Rows from block 3, named by matrix and row number. Rows with one number belong to one neuron. Each number is 500 + 40 x the weight over its row's rms, rounded and kept within 0 to 999. All counts start at 0. Numbers have three digits each. After the name is the row's rms in percent of the matrix's.
# fc1: MLP up (model.blocks.3.mlp.fc1.weight, 768x128), inputs 64-127
# fc2: MLP down (model.blocks.3.mlp.fc2.weight, 128x768, transposed), outputs 64-127
fc1.169 095:565429501565443499553501488472499534509497545559678466493534339522513495468502451561436530479501448439508544498471483511489458495496498531518513495574510508505527591547500554510431434468468492
fc1.170 097:498436483488502499525457500483529503522562552510496559495490519493501496457424471510462534473385616540493468574504501522508569577512519505511439473563456485470533513498507489512503510481454493
fc1.172 087:527409465495538569619473489484577448447618474476488499504404568500514530474503494402471502522492530537502507476528511539456586460500499473500474485573509425488479563486499567473554497417512515
fc1.173 110:543462499569389482538431491582609472443498531493502550560433527462539499459525466511387501448515483426507547465493502490494492495460539539504444485518489542500485531501419597494485505492502491
fc1.174 098:504448507491431492444502520497488466560456532500526513497502435501454557494492497527496571469499504470498501504491492465648493614499571471462517419512444558512530511514497537485492500521518508
fc1.175 098:500354507495420477578476482509530395463493555495520520504458430512577604441511500478486501479439491494521526439414469515496503498499475506499488406505493520520526513528462537492520498483501503
fc1.176 096:612408499543529474520434453524463506502527526535540460515508490501487517499483495486426520493470502553513512451503487504502435515455449516478512520504482465469544555580463519557534474386465535
fc1.177 099:548499522574462525477540474498495548502471491513513500549524486570500539548497420519377485396458503529517502544532552492495389507511507497483566492524406516475432536529487502478495499432447504
fc1.178 103:490496499459451506481501488527506434466453547513568460530594478504501514523530501524510508538436497592492526528421527505491448475533420504507469492499495505483472499496492519445542487518505510
fc1.179 091:541360521518458492491487406511497479473496523566569479490558457500507499487499481520499457496508487485508521489432486536539421499471518481494516467532490491480504591476474542611484420423456457
fc1.183 093:542458541501504454496502484518537533456507564555524492529493464500506497535486463500450494479489562522499551501421468460549469491445469493497485497509466481477433578613404488500489468524467552
fc1.184 100:567363526578472500495426524478484558498497503522523392509558436539494566516507449505483485508508497467480581490493499453505468561478523505491506478513498502498478538610495502479475488479489474
fc1.185 104:500500578495483514558477486447514445555516448530512493474497488658540462456422469432498555513465500487460461556506453503509498486432492523510506418512410537502511533522490439491517495498496597
fc1.186 101:500359486507515509482433494482520498505544535559589396503518499495502533518502427491495530488415524538446507452499498451512500495493511512490494461529486437394520547488479527557560446447471494
fc1.187 101:511367497540481500558430472477551586509505501519560462450507435496495557471531436549458510539512478438487568488484472495511477499469498534502486463569483515505521557499475590486522485385488464
fc1.188 111:566494567504504568523486456417500494563542471500488506507494435460443504471506449520416461509523519440482466502536470482508497597447474521506606516498457477541563503499400536513479506506514497
fc1.189 100:504508518492506467490529509507438535591458533555569424475579501504528478586504486512507516558514499585510530479381609480507489532461425502519501465498485473499471494482503494420512526517450503
fc1.190 096:615497504495493494448508515455520506534506493520562465538531472504530575567537431477392495463408535518544555510485535522564466467503507503483499431513433507455422538496451503492467500457453432
fc1.191 100:502384546578480500507469439487583476499498551528533499503503508487513562461504473534458517491503510476516457549509520496475372557496507474497553503511476511456508540525520588542540458415447489
fc1.192 093:522471580507507451491480470539480502495493545558498503510505495561489518537447444508398574559518570529469502499496501497544476485435457466507476503513502477495519527528438485538515480502469525
fc1.193 103:493511480568434483522509514515504583508417494499524460519466410498492461533503500577469494516500471532485528422451524501475431491503473537500483502495533528484534497500511523509458501501481527
fc1.194 013:516519502535526499509534498507551523501452455505483501502422455503502488497489512554495496498533530462628466457491511468500478479455497266680489394496520500501512504471500471511496531483551498
fc2.169 102:580474515518543518565436490472544450563464537501501498463528500577478540494434450461502508526412551498453438460520547559450496445425476461468490508558525514521572512553493564517548461498477462
fc2.170 101:480500542449492501487461490519506494473478454477443518521498497582450576498455565487557504486496518536561470502500458475544520476529457487507491507446485626495486520453558503552410505620587538
fc2.172 108:515471500499499409444511542548508483470501461361544515490553486510488557478499563462508539470450416502580520469496473495497499511505537565454545590461509588559505491444441520469466499532523448
fc2.173 126:505505497506525616501538454463566460436500436504501497484524567500531586504508496463511486564533601492487478487620456507482501501546530498450605463484553505484501484495595504524492433513454492
fc2.174 104:485405502566454491502551488508512447473475436497529560508473485539507460511527511558511490420515521523466566588483490449499444507436556536515501526502532507458480507563554485373518529496448505
fc2.175 083:416504496501451481515474528520496501499554493442482458531498504488499508506473509620448484500503458477524535542516471482511471534482501529480495528553497505515526552487500486669468474514584479
fc2.176 111:465458521438503481494501497500540504481442516589479505463427523458527503470508489496521482499582484553456481499502470549544525524497467508482493532495496527480496502601583531441523555465526523
fc2.177 113:496571490503499523485509491520419534520517564491530504549467410521503532503569531557443531451474573530496462443471513495459503472520523486429538492512511434503503483590516542465510501456487554
fc2.178 104:498499454503598505437505543502397499535508498515462418521559502496502501481481497498497491478497539509523515447540435473530501549535496496502549499502439501466501510552534404603545503469508512
fc2.179 077:570508387429469504513477504430488536512508479507488504500554443514551520453389431479471462468516500488538455628526466498477531543522576531486509535500520500547547498488496543506519515502496457
fc2.183 061:526516479502569482492540538484452533547516465498517465487555482423331496479464555462458506497499487474466511503495503519437545552558498545467459465510534499400575530505484414537450506553433490
fc2.184 105:457482475472538516558487496466515491517492533493582507498512453527502551420401498472492514508471522521505430552497506496436589593482479484399453530449527471493470554605477506496547506535511498
fc2.185 114:500506501501527515508437505507495472474480503533488511488475457476480579482475463458564528498471514539497513544497501507479470449514484491570440545522509520480597484468507538518521466519504490
fc2.186 085:503471484514532503557501498503501468481540484492497528458497497491516503503493478524476369573603483377498474552585506559512548534552482546454481504504542460505485498497488483477448506470496443
fc2.187 118:565509479480507637511509459493469566513511530500492490493572553527447504446480548498526441453435503573496456472533503498455546542619491467408525589431494454422498557572505517474525511534499501
fc2.188 117:492507459506456503500539499503496421528485500544447589477499593506492493512479500482519499515475563494536496554472512524514480497462495505597506448498415607496449530530580443444493552583489418
fc2.189 096:483486498518502481421474511434495526509517468471478486521538531498502477444524518473565417411558492469524561515602385529478509498517616547433506508521516519463509435466500483580483493463500421
fc2.190 112:545552483506506518481499541550497482501472543494440501506523436496553492496596468484504545515441582543561502458495522462520441449485499562488437492488446498531589504557397524467518469520561438
fc2.191 130:464524548486429527365517520520477500512435419505545489458517423580501538455460503488512544528514548546563444601521508394499507600537496500488464490440555531505548483538505531514457482521503548
fc2.192 098:506480477503501543492463497489499595541472444523482497500506594509565590473528452425464479504500527425501497506498448501490480577513452547489530505437502497499496527553490527528556480487493472
fc2.193 092:487506499508420534477508466453482499464453441533467484391516483523500436533473568517549531526482461528510519486567489482509498499525562535504454451487481505432471523546553497496418507565534461
fc2.194 009:495484446520510504467457524507545480448526474491443476523550525530435502497540483480422524495505510504509516534485485443487530478569479529528489605505533537488533566495534522524471503487553526